Rows from block 3 of the fusion encoder, named by matrix and row number. Rows with one number belong to one attention dimension. Each number is 128 + 24 x the weight over the matrix's rms, rounded and kept within 0 to 255. All counts start at 0. Numbers have three digits each.
# v: attention query, key and value (stacked) (fusion_encoder.blocks.3.attn.qkv.weight, 720x256, the v third), inputs 192-255
# proj: attention output (fusion_encoder.blocks.3.attn.proj.weight, 256x240, transposed), outputs 192-255
v.94:164125136148133131125131151147123075148180123115123151099168120178129101128128173123108115164103100129158110124161122106170137124097112160115131142169112125121136142097158131121127109120123150
proj.94:129077150136112097137075148114136137091099112150120153140124113125152127095118143162089116129138127131131160142143109114140094121129152098154135121107137107116120158126094083109155132092103176
v.95:142142135108121088123141120158163122130162141143147107123136140097124164104156117144129115090114128159131138157107121134131127111130137120102039145192102162121123140171087133118121136146163154
proj.95:163115198147147137154129131143088094117127160115128114156130101124150125184122157113128110135144158112131152118096083129140125171122147141118134136142107130172137150116107116119124084117123134
v.96:118131117114144144132123124163126120145151061122106133164102186168147145091113135077094131098114118143133122151108118106126131114108109131123133113121127144118159162168062102060143171127098125
proj.96:126107100138105129095120092149121105130131119076135173158139117110116126139171174113199131131118124147129085096137123081154132135135146135120123128152141122137115115123131162131133094074123127
v.97:149158159172134155106081121077087128120127135103128120144132093112148088140115134101132126135107105126107123168149086117134098140109118166117164127151104139080083110126131131133132154146146108
proj.97:112132099084107108165194096145124129103175140136125076149133143187099150142164148135117109122191123111136093112133118141107133131142154115118114114110094114114115122138195158145132151131142108
v.98:153139126109146146137125108133153135117118137160115147150114134111135149136132117147096113144112119100122105131178105129154170087113130148101128127140165131135131105101139170119135147164111119
proj.98:133141140125143137095125135121130109102128144147109072117104121120136124107155137140129133123135145069139134102118132116125109129126144121167135156123176083127129130145129108134126090140109129
v.99:128089124133142099159126137128116106107125176157132134087142121106115111147188164101160148179092136136109152131126100119111140098114116130164098099124175121112118119126131127147147095148113141
proj.99:120113113153066117114146106155148138120115135101127149105127155102137106108128151151137123128155124091134180115143126123153110125178126136101083133118150120122122122175127143145095145115100106
v.100:114095142100123131160146148101133108153124064141150108137111091153152097152103093141135166130154115124148098139128140142128099150074145136118159094179152134123097103153161113157089156139128126
proj.100:118163177132172134132155122120107150162129153139109130169128112109120132153146120119134088118154140116103100152151142103099120144164152110152129106094127147136160155118159091111140132139141116
v.101:119157120104150117130181113119149071113129109152141106126135114111128123081092118143132106081141124161133167079084101121095122169102073098063130130141114125089141130153165091124143115079149105
proj.101:113122127106105168149105102087157138143178128128094128169136144145152128135099124106128126150162118137157150137130171116181107121109165158138194132183094127104143135113130110084145120144164129
v.102:147135170127124085129115109118121120167113149139178113130122114149117088113153145177087117118120164109093129097118112109122164142138137129142121155103112150104105051145100120122142109166130134
proj.102:163163111148156125129100139086093129109115093140107142100117126138154153125129125132157135165134120103137146182104111124081128116116147136140106176114139078104156148150148082120166137124167124
v.103:118115158085104134096194108142125079079110114122147145162143102103126114120130174168122155146145135142119122145152101107119123143153127125118135153090141156172128112141100133145132135129152124
proj.103:156110116152100120117133121105181134124105099110121137124107098180111134118126105078131113124123093140178144108081118070161116119162113107140107164149139119138094075108093171089141104104070151
v.104:126160170078133092135152143122175136113136116135172099122143078104114152126116136147128123106136154139159119119134111108121101115124160159116123132153090138128114086131134155097147121154131130
proj.104:147152101119118111123104085123086113069156096150130136121107130118125106079135120133160148155121132082093073147119132117141091117168118152186091115132120141137130141058100154128105138121110125
v.105:156104143119144128118100124133082149118138119134096147144138154137095102106076128166106083115111163128173153085117109113145136083138111109149127117124152126115156120104135135134148128142134093
proj.105:087081132123146127123130101169117154123129106149110118097158085066142116151134142155118128122160167130126145096154156111114109151134096150135118117115147114127134165131128142118153109103137112
v.106:121129112129132107086136157099107129164116122126140110116135167145135124113168180106098120152109104133152152106126121105155146117175127131137111124135129157120088107104115114093162119140130076
proj.106:118171116136129103162121141171125098124099131106158168052133105098087155107115095145124143101184154106146123143154156153132125117120142147134116112119104099155117105119137139148132133125151171
v.107:168102108113092126132095133123130118110107115151126110146149092108101148141156118099134176149110117076138125117163133120122121158104127151113148105096095109158167143127172137100096134154143173
proj.107:122103105142128105153156152149155144102149134121141118111112121153139167156149132106145122135088136132150171111167126126141145138182143104116173154102147150150110138135109136138080132154069154
v.108:158121103110134108107109178144157162114118154106165159151122187130154139127154149158112119161146128077129115151082176143141140114123149111136159130158132125144111143113141112158147123147122124
proj.108:086121114147158078141096146164102107115115126135100164143153168152110123157086103072141158118116165173134109100116093135107099123145129129171153180086138100172132137122122140116112146135127121
v.109:096150101122143168100130129108147101124146130144149151132115123127120179133165174116132080097123164148149150109135068129128124103143130082160095171143128124156185142125183109082145069091150140
proj.109:116080110165119161122094120173146111124082140116179135103130131166098092157106104156155153162144145142161103126159188072125101157147065071103156114149106138139097145096108167155112176174102134
v.110:081082165136093135104129140124146125133122134144114127131087149162121142141120110131131145170156123115162131085149143110090162108094138098128109133136112109124127137172116138137124104107130122
proj.110:125170154138156125092116117166126175126106110091114168114128129118143117131092116117066118115113104149104144140085118167129100108157142154097170087117115180113119163127136150155137126132135138
v.111:125121158125116123123128125149145116161105159146160149189163104117139115116122158102113116122174156138141148100099139102115145108127109131114146091159082145162110150133133139134135132104126150
proj.111:155142114093136134127143100138132109118098094111154114127103155142150117130114171141136122095133102082096101102158144170138114144085140116127149126118133085103202112063123142127120146147150086
v.112:107086124126180146111140110087164067118133161137101151114109143111147089134166103133126156150112118110128112138109179120160164147145106136152148159094140124101150151137118129135100108146102136
proj.112:128145122099076130116095145151120138140114143169112123128106130126116136083154115142152122094132096110104161116134100113106119112138137085107126162136111103131073121121142151166167128149163159
v.113:135161168150148151121143103123120089157095118142117147119137116116158088175121183142137156115129169116127166113157160091157082118152164169130111120142149124124166104140078146099113121165112124
proj.113:170165095113127175136152129122107134155118147108126153137089138169111170130164084123116116158114096129126126123114127150096180095111151150142096135167137117125147135143137101161137145079169102
v.114:105169101110098100151140134137158179108111182109127133163101177190103150118120203113120130113100129121155150130087091117134139150132118124143150155155124115150133149122127102091150122128119092
proj.114:163115112124126113152133149147125108136144226077151111112127156121112098129144132102144123140128105182093132157151121121132109128109157133115142101097121131123136095140118165158161121128164163
v.115:153131125174147133096122145141107153144158119148137130128158106118127091129145091089141071123128127164151132121127107145149097100160091139083139087135095118176128109126138110169119124191136132
proj.115:106125097121138138117142146138129130180114085166120159152170147151152131149134129128155179095149159107107120118136144135090089170125160142183104137135171129101124127137201168115163142125152124
v.116:140105143165164157129136141157107195136122125145150121121105141152080179086097139097126121124141100136132159172125109115126121115095095137119143148116103127135140097123123122125179133133121132
proj.116:160115130143130136135122131122169131146139111145090137123157088134108113129177116118110188118143161122095143097105112136080134121077155136122108118182147145098148117080133140098118133097144155
v.117:108108175135118128134146086110091117136094162093109108136165194142146083125130116163116134164117156123146170160171121102177129132096154124120147144130148093116136107127096186147103126160153121
proj.117:164141109094141080123145069130153110124146132165147177126130132114140144108165127121086116082100091132137137126138119145091125128167158161103103161093109114126139152151177112135122146099111163
v.118:124111118111118132162152100123172143138168155126083098101142116133136111130106159121123147142102136088123160084084098166127113136141123129138124108115094159127143101180137152177082139108139117
proj.118:108132150142160172162141124134092158136155097108162159127091140124100146105111072095104091111091112156151183119156113095142172121134158157118131150108097112112125131127057142109151127187133165
v.119:123129098111084123063176137131086123083140123125121120128187151129117125139133110161088117125136117141118132084079099152188148115118125127144149081114144121160093132114114095116118134099118117
proj.119:105107170110150158147127128131101136127109103130103154088136108129101110147139112137099133107091099090124140111141152116134133137120134140094108131146121168136128109143137148155135164087153081
v.120:136096087127148059142122104134093116135175125120142157160127143176093150131088127160085158138153099124116105109134137157171105104068115151103083143118150086097145121138101079129111103156093121
proj.120:098102176139140140112154139120159195144102150100112131099173147068170151184095151150119128147106156140123158120101099142053137132145183186127124145134152133188123117144136130153096149125104112
v.121:129165146119150124153101177130144111156095104147115088144140131143151096180129130142183142126130137106128130144069144118086125107129129144089168111174111142127126136132145115141119127144128141
proj.121:112098139120132135077133099104122141105117144159157130113094122138123129113195175119114140116129165152169129160113101152139155119181132099118164100120102104096127147145139149128145116123128125
v.122:098170141133164124113133155178142160144124163115132099120161142104142146165101131116133127113133134143117151088149097131122149112146114173119131105140124111127135121115103145102086123122144156
proj.122:137106142097146172115123102122126104134169160192070158071122160144158154139126129153100130111177070113180152127118132107098102164138125133099139128132110147157143163138132100149149113129139102
v.123:146145143149110135126125110143130115127171192174124115143093135128156091107124136144087144167086077147144158090085052093183117112111146118163107113113149088146135076087120163140078167096159122
proj.123:120107134072167134131157147117150097141102092167143127112156168144126122105116141099095103078128120159139160135139164174110089111170121113079151135127084126097138157121122113173093119183086110
v.124:164114122088120124153135103100089149100151141136101126100130116134144114108098140158142118146102112181124115138122114220170113121079155105150100123166161133126073104119118118135111146135137131
proj.124:089119148132111138137137155123148136150125109119152131125176158088112159150145123130143075156138165110141148135192139120154112128160142131147154128151119152146143122152182143083147107085122132
v.125:139130127103165165080146098123113116166120118134139093140141148152090094134134151159118118110148109149154138111124121129171072133114116136122140129083131080093152125088125128156152133116140141
proj.125:159149132138107118169136133114108143119113141092119134146148101125133109108144110110121127128143096099097104103117136116092151112141156114116128146122103165119104155119130106112176078141132132
v.126:089094109118133096118118121125135107118148138150152123136106134179111083095128148176110126147168185125173114126156135157136130085100163120107103130145085070082087107094140149132101093126136131
proj.126:162119129150132130140126104124179143137165148115111130115129158080142139139124152121093106116114083159164107152127111105087110109156109109153121110117126128152136139110153115133159133124110125
v.127:131112128102174126135095147125150107129162149154098166120163125136124116140145112114131159144159162117105138130110132120127133164112123115105132103156184150129092068127096137153113133172112103
proj.127:166107147136120134141130107086113131146099148124126109121111146096132140113097147167107129091146096135096172136118106133134106117138097108159154160121114104141129172134134151099081117170157121
v.128:172128154126101159166115157129134130091128147136091070113117152142105157121144142156092081140121131125117131123161151134163083116145184134170107104104136135148111148130110165139122099102153108
proj.128:152129164137143125077154106086145099093148144111112144151166131153108133126126145169119112121134110146122096150119104095158139109103155130081167162148134166143120138116127147153134134153135109
v.129:094124122158169130129120092141171136132125129121138107187121133157176134146165171096156122142091131127134088127168109108157149156127063128124139100092134127146113126112090143124197102162136166
proj.129:144117152112118086095136118107108130126152140132114125119097126120130108108123111171130124134145122143102177116122078142106140094153146095159093132131136144161117119164140144148093173135105110
v.130:143154155190135075099138140142130134116154110157125158150122104139124102141115125126092084128131161100171126121116121149101115107151114157172145146127144164098126112154113095144156112099122139
proj.130:122079162151133178131108117116110112155145161129154100104117120099130095104095147137141118131120137117122097135129108117109161129100146089142115126098163124110155136132112099130109122165125129
v.131:152114147102065111121161111131121141087098154108126124142135146121134109134163110132163140150149142141160098118112121154122161126123091134138125110154169131112110146143123123135112171087088108
proj.131:106103158127149146104110129118108113103149160100141170198148145119141164096116112108129124105102131156166136129153147149138127085137156148104140119136106138154094122150141119117120155129150149
v.132:142168106120122120131120130158151148114116118156128149119103122140191156130129087107160097150109105147144139107139151131136139176092135127153084116130133170084104150133128104108153148133094111
proj.132:121135081113128115110138117113130125145149128142123128171087131174167095124114141114145126125113113142120126114123103158135100112151065138159148121119163081171140137135130157152130165137122144
v.133:128155129118129141127079125155170140176122168144142131144116122136116127085139126141142145108122105096136099157103122159102145180138097108100147140117125129118118125165120193133122101110122126
proj.133:093140133137163120138125106110128083074144102096148115104120107126136147101135127142148101107108133186132155150109130136143111073153158132147114108117167137136136169153146103110132153132162107
v.134:115104121153129116107157120128136111123135128155159120099138090142135128144197105132110149190093127132151144141127137140135132131114160129124118069132097159132147143131097110170112162097126157
proj.134:121117113110146079129146133147093123136103108107141146121112150133114083122131149096109144112109139122106107139128122127101137110134096139122121127112147130109107127121118163125142085095089091
v.135:134123130143114146096106082199086110173121136107122159133149115077137082142114087099126087154094104119199096104149126110153092106142073139157125097127171145126089115103138144130149117127089125
proj.135:068131142125163098096129129118167132146125127121114097145152147131165143144127138141102116094109122135133112085162125123125150132118131125098122148118147145152150125114128130112130119133112130
v.136:140093129152148153119134128112120123154138132127164139136133125174049141102134143110138121113130103126077071147145128128166070128135125156132105120134119157114123125096116116112162145103158116
proj.136:112115133107156140144163103147151114128104121125119107132110131155112175137122090123146088146091130116120122100123144092110186154138117092112104132112081105118162100142128103178080120167099133
v.137:111135126139079117094072136142118171120092157110136081143149156139137145119152125169102119133108114130127096145153095126112154146102141135135125122130135121125132126097129138139122121099175142
proj.137:144106103128157086167109173097161108103098162107094123150128117106119108124136142149116124137108159116148124139129129200123101107106128166094133107105151122169147133116122136177112150084118120
v.138:158103153092123162133114130141120112132111091167117132149145137109136121126151099161160126169122135129099124060152117157149098100123092141154094123134158119143135128125151082135151129164123149
proj.138:112142097137128165111105165161152108131140132128166142088113093132156131133119099118156112149129156129128158151143108153092125143114124156134147120100118127134114143070126165115150131121142171
v.139:125148127111101122089138112129139137147105128094132132127092142092138155106114125133144117124149138115143128128112108129101150130145138117130091150159111149152145156194130112114122088150143131
proj.139:108115130106092109102087161130122125124139148110106154094095137114126137131141126129099113144111107123104122128133171166144159114100084175143146079116123115097102123119105069098139120108125147
v.140:094116157107133157118161179145144108138141149139180091123120091119117094127140109113141179151151175146112118121107128137171083101151162157130164129116160169170128118085107124133128128120127124
proj.140:133140125162150131123097159128123103131104106077119146110148149184112145093144113130077115090144133149144140095149099083112123161134135105142127107159109098077139150149172136156147133146136104
v.141:154139087146138136154121137122109129098133110135116096121117149119124108155158103169156127162112139141148114197119179142142156115118094157133178091106147101109150106140095081167140089149095125
proj.141:107089139139098137160147158106117165167145087163186177116142103102144119103127104148143156140111129146149165102145128137108102141121164090102099167132168136097101135152162167096166160098079116
v.142:115100118162113139114133126142131154131147148156144093123156125157121109125108111144144099180162086120166132144169095129161133118159168116125099125124136110129131117162084135112103081087127129
proj.142:090141133128118114123108113150144123159105146094139089077139142148146158146153096155086109116141119192107130108130183097110142104129133141107124133074114174102114135141075077163135197109124111
v.143:102156127121131129113115100128110143154130137125114200168084141120129117126170133132130120168111126079122125154102163100128119133117106133164125115135121153165106118130126113153093146142098171
proj.143:158134128156090123118128128137139092145108127123154121122168111131126093137142133142154097102121110162101127151124118129114196134116133135133137166117155129079128149150121134116110132116155110
v.144:108135100126148130120145122132113081152141118103116132128133158142168133123142106118134114160124133134101156138111162099113142135130131088137146113122126141133144124124127156149122141157098116
proj.144:143119128130101108144122148161124180104158154151123144166092152128090135148111144159097095130160099142133124062094174124120174125075123122130160163172119143045118108127139105133121113088097097
v.145:111120124162108095118151113122125137147128147143178166091131131139148152093149137135165115162111142147127128105169096106153152142156131114140127120155144136151137134134149117145115118083136112
proj.145:100128117123120140148086120087118144141085117092113133113156148156115146117096080130149150093131130116152157082137118132126156139148133123167148193131121133096158141121132153089111142135114167
v.146:112099140138130090120168087177101104167080169141137119122109127131077119156137113145142117147117157110139131146108133080115137137171124093161137168128146126131158101120127109093098083137114132
proj.146:130115106107109125152144172115140135133125133147090141138144117139077150151145124162164123112151100099117160113095125112182137150125143154110088134086132164149146113120169135126135172130138134
v.147:091146151123111140097104125135122107151152139161107153149151134123140101066143095140108140145116110136122140097121091089169112146151128146159162114104166143171165130109137100118141184134124139
proj.147:127137118148133120128150127120122137116114113111152100102117126142131137204093177139171123132144104148132137117141114124131103152150124146126120123116100113086142145179109137139154067137120102
v.148:090117133125092096131109134131155137106144122147144118116109146065152134110141129089081117158140145139160132139118162156105129150147125110167140075143164145139131150098165170121123147120140183
proj.148:120127136086047154141163134114090086118100097122174144136182109116115109139158140120104126086183107154123160129167176135124170112094132066145125143104115154104119122120109140111084131096142086
v.149:147131088138184084171148100136124172138126101127121105050146093124124137121113144113144141099138112128104108098089106126147143125115103124147130078101127120171090140122087151105130146119158137
proj.149:152114158121107129162101148129130122113143090113112117136150138107143111140126102120133117176133163160130120090123123133175113114151103142133071154085124132143095120140148098110119096128132099
v.150:093109103151145107146136111106152132128097151146123119119143140104139125136137142092114114140109094123145122135138183081133141132108114105113146155152131126105123100143103113157141087117169178
proj.150:139161134106112148177163149153119121144145120125118120145134117154124132084144150157122135143148115135155163131151128092147153132160112114148121135156129150158159165127119109124079126140104145
v.151:155110178088163132136107139140179125116120117129084110136118112193136131131138148136141145134148137071169112139130126119124095141103157117090148086111144132092054107132115135131102111157160128
proj.151:098134093140114135149103109127100139094139106133111170097122100089149156149169158146121147125133129123104140178134133125104102122156128111129096104146154125130131114127155139185095126163109142
v.152:146146139144114185129136103131076128136092131112095094111155130167135126128123129174119093105103187104114147121116104140157109142138117146157128152099128139104138116117164130131111132138104054
proj.152:142083130120129088137138125169164145109155153130136100133158171108116119087110124123135143129134092148117109143123082154123116125121122153109162144127138137148123186151140115137131107142096172
v.153:112081112168106150125159138088127105174104078146126120104188130124088134127132111135155161095143096086099130094127134160131121157138159091129142133152195098191068126122165123103173146111117115
proj.153:148119119149124119114142165174100137082158144067095134142122152090115155123088170091137069138147125163144159126097145151166123089153125142128116113128098125134160110108074139100114096092130113
v.154:143142135127159149128144156146112137159149093104169099178140121139125149139139104158072146133145135105132117108109104091124106136172147160127158090132152139098152139126111139145153112125133124
proj.154:111130112139114120157154136125119146098126106123111113117135134157091140113110096087143137138094154132164099142117162124091158116093115136108109092139076113161123108115136141125094102122104091
v.155:149075148124126133107175153100095090113135146155103105104115150177201111130111120072125098093130128121128122133141130087150150126175131119105122133101138119110161183156125073103105133130095134
proj.155:111186102083110092118118138130130158095071095103154153113187150117126093112134178153156185134113104137146091120127175134143123110073093115102128145159137138137083090133120187096112162159168155
v.156:157110111128173077147172116130136166128118132137101150157131116105097128155133170136155120157171121155180104157143075122134169167145125106116123114165144133154129101174114170126141148152138129
proj.156:124161124107089150121105099137131123168122156117114124117121147148110142118090094117152107072104135131090161135126142132109110146119125118146135152084094120148125113142133143139098103103141111
v.157:107116163116091144089124120168131143144148102122182113169157093109121103123155116140108110090110167188089158125140100111143125165124157165132133094109126115068103158137138108134127184134102104
proj.157:098108099137147121138157182132126128183112074135071130131136111092142171130116106138128108111137146106107142160152158117115093124136116149110143152109106192141172122110169112123090051127140121
v.158:166112130128161115160091103157093133154128140167152125108137129102150137122103113120109102137099107127173179095124110106124153101122142104159102163142127096122125139104060113090072125147139185
proj.158:099165116154129105110156131131087110112131136152128123157129134162138113134128120100103177115140117085085069123110116144128148140100091123146095112132133157135121089151139161125131136153172140
v.159:147197164177106127116128143159123095133122111116085118122141119143111199111102145139147153155161056099113095147165149132095126128131168142107162159125123077081112172154155166141084108143124137
proj.159:148102136126114165143163126102123152132154184139114133126144109096107112131175155130146115141118157124111105158135109139131154127134118109150103143112144095130194125106129092133140140121128132
v.160:115131121140134139154120138135122144118173147106111129144085140130123080117107103118088141108188120099095137102088126131118133125123127102145102107134126128150114115100109122099094133127124117
proj.160:138126112111119124126154111123125116123122090155131146144069141156115086130144172139110191122108121116121107133131124103085110100127113163121113101154135101114140102123126096132151122129092117
v.161:160152111112131110122160123121108102131128153146112108096131124147147171131129144096123110128126193108092089123152138134126122150104102114137112098170157130124124134153135116123132089139147125
proj.161:097124105147170113153090155148150132117153117112136151110123150109136112129182106155058135125121122142128119123135105117121147105155117167118105155140152113128126096113107127112128117126123132
v.162:135064110167148125149104147145114127169110138092152161109182137088089083123189119113096141143121134166140114151117118141123089092128129143095073083144130120092119128144089175130141091136180130
proj.162:144129146155128120141087132121111129161148142102086132120156136165167173120144197140092110103178139095128113100131137119130136133161117142159168141093177142149103141117100107151133160107138149
v.163:136151120146125082113112126122158123121150115169142108163095169121138114153129078163089157191113118124133094139123101098142111127149117096162154101098185113119095148148126126164148156138158106
proj.163:206110082107118158107170115107141116155169150135128113143133163135104123149129148135170115105129121086098142127119139129055116145135147111125114114113143139087144114121151150131081117134136132
v.164:136143153150143101123115144140111138121124118136088107150126114134081125142110112103129108074148130143106139123166163140112127108119092089097088128138172104166109143130123114098114158153175165
proj.164:104135130079090138133137117104170143089125117154170090132185124079122102185156138135107134138131134142132117135120145100101152133108117120140128142123154137132161113121130152114132126128141100
v.165:092109112107165154139087102172089079153143133137112129106154122114044144086104114157140125126112141140113128115165161138150067069087112094148140112129127122117156140120154101107094140139082110
proj.165:129153125129133127106132120085121134135138165088189118073126144104144147138122112125129141143148117090128126114124100094156152127102077149146157100128137140128110115179095125162164166162142123
v.166:111153165100091142125106144084143145096108105112121103129138130150152111141082154148128161145146155157134141150089109157149098135119133168092097113135084131132110147135121149145121139161117084
proj.166:122097120154154181143169132149167128087132094154116108131100139071136112152185092130121130142121130097164167152167141104141132127143105112141129150184118121147126160122132093137144086089096111
v.167:144100133141075144156132138097150068105107121135128109099145155127113116137138139124137106148167167126118143148153153086158112100150128139152155123136111120122102119124137114111149121136150104
proj.167:103130126129212095133143094110127131163135106137142160139105048154131122142093113161162123126076074124117104149128119134146076151140148126168105116141116142128129152118104158126147120109133113
v.168:208113131119141128080110131133107108120117133166146143133130103189149139112151124122082144151155116108127125143133116156131136141078146093106132099135114120127140160120121128173117107118171115
proj.168:105110111153146095176158107142146126139121109116120160100102095110119100176107120174145104156095143124155116148138127142139089073145107118179144080144132133117122112137104150121095125131065125
v.169:105132082138096165100144141158090071133140136106125112119146114118152120159152144148083179083091078141118140134131089118161119122116191129106121146115107114118128091108142146096138157143128113
proj.169:156145137101124131139094119179128153155171120125134163165124143097114138119111106158102157135162113115154161150127151135124094105101144171136124113080122156127109162114120112147130137145157127
v.170:119153134147131143129109123136092110130101177109100106129160090113124161141130114104119078085117133158122167149130141096124119151138123137127137128074135098128101130104091187146141130141141170
proj.170:150145113134115120135145141065177135150109091136126137113159115142166104106114120131157100177130134148126100152150118114149138113118120133099172095125133172134144148146138108127145113160149152
v.171:134104160107172122137085140128130131107120119133138153143144142105171092125143083146128136188118119049172082142137119143102117132115161135105176140182144138119129126182159157144109104136183118
proj.171:133158129167141170138186084079090108132090132079135142131185138104080155145160110160109140097147131116137170114127144087126037121149128164152106124164101171159119087142127111125172192133119163
v.172:132157125156119149144127172104150144173093160116094140063161134149109112119131123153097157120138127129099108125119127107143136133149136128101174130141097127165119144141115122114116099141123136
proj.172:115119126127168090109170153093140158119107153146157152138112154133141112117119114102123119101102161136167134143123131119162149151152142118124136093157147129072173140121108104122106121120116087
v.173:168134084104123093162142153094148048122145147192121116092124120183126124114095185139123167119079120176121148107153132172143107111117106099132144121136089133153136080076107134093106163115137088
proj.173:124090149108145080118126096104116114095147087127086154140117145101145140165157120145096136117161120114115134148096102126109117111107129155145119126124163152126128124140159102096165125144170101
v.174:117144141107114109160154086095136115080112154135130127117103136114080115127104101125092118123126114157111143115122161154121096135126138128124119118123142153129138108108108142123129175125085154
proj.174:147115130129131117122129141100101122122155122147149113150156139111147120077139166119127112105143100124150133119111144146108149120155105152113104129081103101187118116128129154094104105109129085
v.175:103191125096141160141087087172168102095155146118097151118095152145143118138134090126152097126103131115141104116095133118124104075098136098157118141141109096123162122174139123150161145134137130
proj.175:149140150144106077157143128153109151144141155121125162126116110138090198114132170092088143117155076135153132118124117152122144144125170093147114109147158135119133118127142100114150096135086121
v.176:112097205118127084124111131171194103105140142140125110146137097127112163088102134127149123121124146129119119168155158102145112151163098151155148098136142101101087111130119119126139112124087153
proj.176:120109112141132157132124130100166148118129145121122177123145087119135119110173146122109127137126135128140113119118143126111160121101120125099168121137103134087093121136091127108160125136187096
v.177:116159131156134138143147145124138108118140093109148105135092116133133181119120135102106165126137161118121180165121108120119141136129136117160146134092134122087128125167122111093077106099189106
proj.177:116114169149107147158106151117120137095127119119096159129171153135114112143109137104086122137120176184060094126129099143106153097080124158082126147107072128120137178119156117143146124076176140
v.178:139078136121089084125120110109097149164130113120093106111173188096087156139102135138130127115115119113142171183155126110088118155176092129126096140119166082101113097102105155099123146136094133
proj.178:137157150107094113092134146110184112121133163111123111170141124159183124099146150157122107138095126090173139102135121130133154165114113157138140201117102143158131126114183094116123116066167106
v.179:132135097132122137175097150159114117088101163190144117124147108146086106144175097112102124099151136122135100147114151157120108123128138077099137141132122068105121108089114119109098104144122119
proj.179:091067108149146192095128143078093077104136094126127152148091145146109128128119101121143134166081122149164146165111104076153080122147144134100085107158144130170058136161106120130118129113139115
v.180:104106175131156159144147163107123109108099142085104183135105115151145110174117111183081117124150094147152100101144143155160140080104166145134088151101118138150092083140092129108080093121134107
proj.180:110147128143139130131132063117140145118146133111155103133081119129137152098140125103097105089141133148114126116118133134119085153130100116119159112149113158160157118140100129143148157167107150
v.181:114136085143100122110155135142146139124156116147151134130140110164146139136172145117097156158155126071092129101122124154177150145083146086128083131072165094153115151082134166162174152117149113
proj.181:109123118124076126135071124118121121128099164101146093142123168103101161159067105123121123083117134148141116113108158141112104132105134110144145119107092150122146066116109129112145107149100129
v.182:101099124100101178155111147141165125128121159126144144138112151122105138103160116126148131175127114153064148130127167141153138108107107162165119145094112138160133107121122144105152140136124114
proj.182:137143158123144139121128117114114125137184134140141132112101131152115136128126167140131124105091100106172155152120132127122130132135132127112099124140165141102124175140165103148115116124125141
v.183:131100092116139127151094127103147131119084113157141144106103171125143115114117162128104129120134096153060147148154117116133087143122114124149127154115147164180075109177090107102151161144107136
proj.183:157146196109160089103188128127125104101146075116137145125150122140121167149109108100082090164135155139124171126150104163091115121135117184141155103131161109152161122121131133138084124108143109
v.184:129136099138129150128139113150105126136158086115110141133130113152120106129137143094104163132118108132144156113135159148122132151149124085124095116102101131170154141116114151103160119115154115
proj.184:133127101100119080131108133087126132098127141133131140128119112139099107164121101102144103139136128079099130152112122108156118076111109115128096131139158141126165128121112110176134137110085112
v.185:163160094172113118068144125124108116112144158143116152113089161154105151140113129147129127152126128141145115138117084104133126133115126148160139097133129114166137108104148140136139163104162068
proj.185:137136143093152117143117090106147131104149100146144132121124147136130143139125124138115132088122095131059121107155155150096130139169106123091131140082177071145161088117113143106063138117119177
v.186:123143124130094162107126149121132161147127135189126124138176126152107109121126153080108113138118096167179124135152150113129128122111167137147139143131137129166124147074130080117147138171133161
proj.186:076123149134151144114127115092089131085109158132154101117106115128126111144113093172148131113174152147112102117140140092177156191131090136163155146128123135091108094156146124163121102149138148
v.187:057124127127139174138182160086135144129117128130104125126134083132080162118140156120127116099122096095131120111122137122142158145095134129099170141127136133150064149123119141132128105118145152
proj.187:141118133121160053083119107126051099149127122175151132096130125108121117155132098159168129096156133162133094147130123069107119160183096139150161131114126164133170093108076120137139108141143129
v.188:086132133088130161127113106111141091119129109138094122082123071139150110128155078142088139136113125135143118135116148132096156134151148123095086076136113121123169123175153163123108110130102124
proj.188:131117130118151156164177132135128097136097138160185186146142141105148175171160169132092091096161097121098105112131164142131132162136127107109149170137136150160135129148110149105151132098123130
v.189:154095116098158147152133134098128110144139121115109135129156137133134070119158068133102102146153085149135124102084102106120128128136140158147138137130123136116122116167134113138089146135134147
proj.189:082136117113086141129148111114072130120148129114099116133136136150095130161114158166126113117162189132119141123148127122120099115107112117128148175130133109137108134120115141140148091110117098
v.190:127123159123131131114116108163130168124097138089125122114084122139092107169085121157160141148169164100117149121177144109154149112118125112122138116112148151150134143137124123138130105150132138
proj.190:133152077121142094128123177137128080127139137141094153127151133113111158112122112109159108151076128116112082119093118135108125119142123105072144134153149108074152131153162139139101131105154148
v.191:101131107101138133122090102129137125118106102131087151125163135123129121122141103121123086105146140162083158141122096121117140121152129169106110098132129157158154130140162115149155107119109138
proj.191:121139110151155161171137114149166115153150125088155124114122106118136154146096115125120101116107110082140161112149167164114134135156147077119149169165105168135134129138126175122186111167120084